From a checkpoint of a small sound classifier: arch gmlp.
Rows from block 6 of a small sound classifier, named by matrix and row number. Rows with one number belong to one neuron. Each number is 500 + 50 x the weight over its row's rms, rounded and kept within 0 to 999. All counts start at 0. Numbers have three digits each. After the name is the row's rms in percent of the matrix's.
Before each neuron's rows are labels from the 100 clips, of 14848, where the neuron reaches its largest size: "top examples" is what is common among them. Only what is clearly more common there than usual is listed. The data: synthesised imitations of 52 everyday sounds, one a clip.
# u: gMLP up (value half) (model.blocks.6.mixer.u.weight, 256x192), inputs 64-127
# v: gMLP up (gate half) (model.blocks.6.mixer.v.weight, 256x192), inputs 64-127
# out: gMLP down (model.blocks.6.mixer.out.weight, 192x256, transposed), outputs 64-127

top examples: household; zipper
u.183 099:515553492505576351430514485498507488535503474535499490559549489457530549543467520462528409442484515553571461479447393515476506548504538561413461511401576423584592483562479477546493540441529558
v.183 099:385590502459490526513434469498481539490518506476563500534437471463623561440515533505456487529563516433416507473567510537485516526445562393464521483439424383499644497540467517469582470419482527
out.183 095:554589437500517480443494538564555497534488469524514461449510591440581449451497541464529526536454469467475542434500482501478504572547425586516536458581510495519529511508573453431490578467457400

top examples: animals; doorbell; household
u.253 091:450529484519541502509482431493342460489494449468510505549466585524460591630412358524463491527550439418482493478364489442484534480485612561548452474443463460530427442470453529521603440465545546
v.253 094:491519502495496418473450487516449436395534494477501510454492532441486605499438449490534543393529554522503504478539456491450484543433484416505540538615435545470496446533471600553482436548501615
out.253 096:560537503515560538466473434486507461453395464547534600487423508572421536462487482426553500486472533510504417501466531382544524532439464539647463585538454491420500491480459468457484530533476499

top examples: drum roll; music
u.214 102:534519537486604580564524514439519574414576404443517573493510486512490412427444558417527567506499469607600508493445559521479504542546461527535544481518516424492535489593574463445536530521522492
v.214 104:436571567590506504473605453545572518450550615455533535467458572460478495465526458562486535541559468507468566528448537529543519476535504578524486408486516561401566584456557571445483629472509509
out.214 097:501555555572472566518460472413572568492476463424403468411570545422478492438497435622492533570527475555503534410485401532566504401532486553423463438487462503589468483489556560452512481516448548

top examples: music; drum roll
u.245 100:591422531573500556490486477430493577448486497447501486579440535567481524517530560484518502520442448510434481444507520532532481424578592433515453578459481502476445520514465471479516564472509467
v.245 100:470587455526472601409400468404456482519443543504417418507521468400554444519456416605591547471518503498533529544534413464457515417517395491504529481520462515555456492516448520554485531509478515
out.245 106:426461598568472473420490414500446535525457506506488478489490560516453608480469522525494536508559521552560516436468450453546495423543484495557494557470514542419452626519488436514480420561401495

top examples: animals; howling; snoring
u.84 111:455420451575476523468423493504621498393503453446509461542416557494518496528505406477441485473512466606486440467491507490507496480577524558460569442482529566529446561549486501464465481575494443
v.84 104:519521479465532521616510438526585453499547546464537443543472610508465467563502443466437490525570438495465580489532435541552540474487531471481433541468399462535524459561534540532476501527455483
out.84 113:470508457514584404444516419557533486588438401495534558506463538453550426545613564486510494488480505410489565475486430387489607565359485483570471569464448505510576548515488498480520523548499527

top examples: creak; household
u.79 101:599464447436575524436379473460452510502542508479543567469577518546424511515570548495507464480503497521540517447490532578562527509519516434439509481415509503551557547473457476439567559590526494
v.79 099:514376516400564525406507479604473526431516468489469509486479535506536509564450463567480565500448541505511492565453464489472596473450517489432521486549545431608478404420477502466595564474514550
out.79 097:480453570520425536475483674507532680537470541454499470582464429522487482360488468514562487494392533454389468455612497555517556500562560467508447521481560474503512439437490533559549464442581546

top examples: animals; frog croaking
u.17 099:433406469616491520529507415496466452443495535460457543450477501542455553516520525508512495469573622441428488454524573482516536451586536497592585532524472520460519513477409501499417528431660464
v.17 100:489493494538489472502399483532519605558494370514453485466470521526403560370455475483543507503529428576483530394460398562465501629527464493499579470525421514457537554533431475460452559497567474
out.17 107:482526471486502512455479438550543491599523547569504484403486530478557488481464487461481544459478468574490525504438471466470419510496393470477464634545437499438471525597458547414516548513499483

top examples: machines and effects; vacuum cleaner
u.238 102:454360548541427460475482453437489456533436586388405576489481490477491551489537585511551578577539514515470539589439537534575459493603531557483584413481486557511456508485521509565549571483474415
v.238 109:413438565548514446478418553508561476527558520508472448466467507513425472481483472479463526473538571470500439574492525397405409420517507481454547464446512522485471586523422468488546478482518510
out.238 101:444560488540533446379592433562539475490499594621529473609417444499517571458483549532540549427478445472507464510532505469458566439512464490491521507541409467517479515446590542486494504569456467

top examples: machines and effects; whoosh
u.148 098:578460501528529477607511528520525443599448517435472557552474466529543511495498456462549407518478486389445509503533552491476437469596553554418534549511499586480502478405537462485504443543515481
v.148 095:415570559519488505476509539552542485528473529485453429567554547548577487549610547521514455587392507459495503456516404543468496468417484526432504450453518519549449460403516500475389467480566572
out.148 094:490583564341566513556449567528521571492453529506557502523436510536518432494449444533498567467491494522527443499427425447485442579525522453483501440487468524565490409576540472568456523431459462

top examples: household; knocking; ball bouncing
u.77 099:498508484489487504487552484477485582488642561592473493550496519438498555504580560522519583503495493480447472514546561391480509429490445543474497473529462478489369614460501553437537527498424536
v.77 101:539431451516521497468517504450634497490468433511491464557468504566466510499481448605525562521601494392455573466485452459530474544481465529522567592519542499453414615498536464537512461439490471
out.77 107:589610559592472424563498462473546489502455560593469431531432527499515534380498578490496490560463491481495432501457555403473477476545537534485522504581536491466512520544567433484414380550526488

top examples: music; drum roll
u.58 109:473494572524467542516552516470489584438565497473512616461577462547474442501502506504463475543477404499480496401519565585489399457449521469488414492547438593432494564571566465540488598566479436
v.58 098:494452483552408487524599578428456407415541472582488498459574549564494438450513531374611648433521554517522476487517526476528614517467504541542518493426536586572454414566511519533535512532508550
out.58 099:549458546517508535461518503567551513457535463527419447485578594452566501458563497613595455544492549554607464445436462552508479482470480528398458497565489435540418583490474451503519470515497556

top examples: creak; household
u.29 100:613387513431486483622452470519559494572484452472507530481521506462511495563499494469475430456431480482491545484516479473565487419480489505477509471539492538434492546458516577502527541429629421
v.29 100:493470441402434426528431474492525424475550479467467476452451493474443460510514510572596536423578531551429494553454377497417475459492518471500490466525539508511558593475475479345498491489451539
out.29 105:497499418494486570470479551498452562489411507456471557544537474546555554462398495454437495560542514490549483490511593502479437422560518511444422493516565508445436541500484495453488531542500512

top examples: music; drum roll
u.226 096:486524478590521476579515460493461521447494591436507496510562513496440523536540429524500447481513539503492527514429454548503465415500430483524518511478447457481451469476493434452493519600536650
v.226 098:441481570475472507409466460519446548554603600499488595500492466567461401504596630562452566496524462503458480408474533511427548602556455524515505639590448500549566477465507505475447557446512555
out.226 098:542524505558511489483461499411503554387492399548539536576592460423473444523540594474509547434553449431525339495533494537501492453510472585482561564510500526470486531496474489492560582499493528

top examples: creak; phone ringing
u.6 093:421487490542420478543500476473490476474483442507586552617549536532526483461433434607542489412488549491398513430546427485524594524495489446464457456473580454476558440527571448509408459554520497
v.6 095:536462582514519474486502534485408502443478550541579477532510463481422509534496486534484532481480575521520483528492500508454446388530577412390428470430434491522520520547508516581540494488558544
out.6 103:483520420527622460523537538467449548459498509604369562467549455492572436471472519537549414566523477480575577456536461484447471515474507456513600533544474539454601605512437489448475572394467473

top examples: animals; white noise
u.171 099:508452557448591567574487511548507460496537577548530483488455521519419531513415492468508619477396467538411460524560475480487480491434499464498473488447453491488490618517462569401504558505479602
v.171 106:511491511453592437506431466531573512496558511437435425537543596523489452465528489427491507472487556499534542472513515500538421470544550562478482519527493492494565618551442569520534477533580485
out.171 094:497525522478475546519470475531463460512493448518518461484521470543448535520485484496563488469553449482589513519475424504458421485564551621565489526525471457510503591552470477560466511506516518

top examples: nature; stream; water drop
u.9 104:474492439503552422425609518486489535553502510568614494505506543536597565502518472530477507542483450525529548452556496455562414494579568447420510505455463435497562473417498533448439565506532472
v.9 101:518525514505444487487454566481574490502595458528558454457463445522483462434459507380496442535522486452484572526485551486470550478456525451467577444447498496592544545547460452423491471523545424
out.9 110:572552560463523551508489507539514581532480550423478434550542500568615455470445446438491464465501498500514469453482526495475454563512519435449494416499526536476463492467525377472585531465450445

top examples: music; drum roll
u.39 095:528535608543530404599524517393505558481458539492523575585428609485451531444455561535464572471552501562507548483542467442485527543498431459462550546423483442616512478481497526445414559593445463
v.39 101:542480570466517433518603614501528496497521485463524445505408528482333459484442451535557509483461497555591507536470444490452504478561554423470529474504539519411444475421431443584538540536515501
out.39 099:420478451514463414491566445574532549473512573552520404499466491591553488390539471510553404510515437495409577585574467486513534476523557393531472556481432497553504457595581549426384431532544544

top examples: creak; vacuum cleaner
u.124 108:611449531488474533497451467457476500494482503452441543483421514447543532469592507550559502453555525542537519460481537550537557520525467451479528488469522505441537491528475486481510621466524466
v.124 099:549516571434448457504571487523537542497548578512552413471497593416534550510514482530523459560514521523503464525515576592492500477483462555480528507385459521541444519595502424457475545483560508
out.124 104:504601514478503594509581510531561588503496484500511441514423528506548459458538552575537511475458530446519497501501459508509603529492469477511497384529526499521452607530541539459516491474586510

top examples: crying baby; people
u.144 099:499458537499463500536450541599569537484544553475480543569531510508510523490584526489415432458478574460446511398478496501493494510445517531474491583466535599499470576534450425494496440478420409
v.144 088:429590618502551623513476506542489434415507443482533568546512452521608528485478510560480472502447566513408559426529564488507594516577545472516472627484577417487501570412517531495516535521497527
out.144 102:488447474432498557471483563454492444495480484417486562512468540543514414568410486468425452478462572580581435462528498567508493515482407574523544454419561528462518487416604440516522566416391495

top examples: nature; waves
u.94 100:581561454466434505439461429549558502493464565466475512615581479468452515510428534408452526501388520519498516528422424406455433498466493537480525439466551489551479446568495459490590391475477562
v.94 095:450506547366522480445526469533578490458426536509510535575471554479485548463529415489408540461460488529416512578614595513479604420501469476533492459512501421452488514469524590522436476498460396
out.94 098:494557547450546498420503443442477469538505444393403460409500515461444490459455475433582494544466575453481500514507515562609539480588504459423581548446449506460572454615556487506563495546478509

top examples: music; melody
u.221 099:479554530462440509580481540509489490570524547577503519536527571458536497448472532535591572516551468535494479433445393603539529489518560452477483507510465440540520494529623393407549554418511482
v.221 096:550473474571597552536452502435447490534621562453471460530447599503519517483552443546541476543541548482501549504521538464501448434450477521499492592464554535552569527472480475445614482520518422
out.221 088:413473473494475476462496456526454610503516467450421484444542431494384539535533540600539473505552485487472567514570516452549548419495524534500488412543481526479584510501501521427536438575561646

top examples: nature; waves
u.68 103:496559532500503518475630525498613510572537530543408632452458486589538428590481413400521436560529512473550568489552552512491481529569497496476556512524454485467507533520464540499530538525503459
v.68 092:499523388461488463545518475479464463463464517439408534416439538499487478515549554568531490464526557432602495482514527447632575529570439561540448532525438573507480519542506525484534569519399460
out.68 092:541480432487389518467486550441473550521528500504381492546490419655564478553532522573505502468438539488530515528482441533528496476482477513473473484484534499502389534546542506507518538602645445

top examples: drum roll; music
u.48 103:479457469605509517455551432476518585499536500509441478530518537462559359511528555496502548536564425495462554491482561487492454527510521540549498478505508588557431522562520526435435553470481483
v.48 105:543534498536488519516509516475451586592561472568497483463484581466541509474534479519397501466583431564501529497391510516617492444547590482495467412503521438458519531456525507488570576547497447
out.48 090:489560550509439497521502399471464505499444436420484554470495476486631502458511535542422581500524577606476545499463510425459392452558496511492463589470388500569570487467488490449423525586509435

top examples: crying baby; people
u.232 103:558479580480526580467495533531507535438494589549477466497547446505493475570537524448450503445494479509461485443472567577454446676474518532518384431456566540458471495417455519498438436519583437
v.232 103:460416526558501540487412589449473409456505512604576482457510499492431497482524532478525429466482498430527538475460572489415540527528582523526508466475625473497556526465489515584451433508453544
out.232 100:481533541485452493500456546503477492460518468473536512480562529514616580478434522432500456466440579467516553573426506491441492523483503534380527460566555484465506483503563424618477498458455535

top examples: nature; rain
u.24 096:466500489523592537544472570437508486481491534510523418628470563537406490498426471499433445476433499598506428540445509540498571547417419509503526474505557487562486509527535493565420583496428466
v.24 096:546493501411524561470453455477390426415470506471476514480469468499474495516478570477530478514432415533479532451479478366471477519473534549587527480503523486439431540480439496661520578526547554
out.24 102:501462504441511435529460512599494483498457531449578591422489603453480487635540510521524547568523573523537543427560511474617497521454559527529479491524552457400516506523516469461441595527491412

top examples: household; coin spinning
u.141 101:592494518500558488427545556476503397541444460535584578528510561517503497524516602465490479516481482533440543378526409441467414510390422544521473477503403472560535436620552470487485490494490607
v.141 103:507477502454658478514541517502494493484600384482438499607403536490440480493622458474540474457450504503483461545462494510488550463445505495557469516540399453526392544424503495573565590540497488
out.141 100:498605499531420503568452476503440482527529436492545566510490468593537538518521399399451531483555525565420476535539595523504436478471477441563638525567568487397517443465471550445523504538396511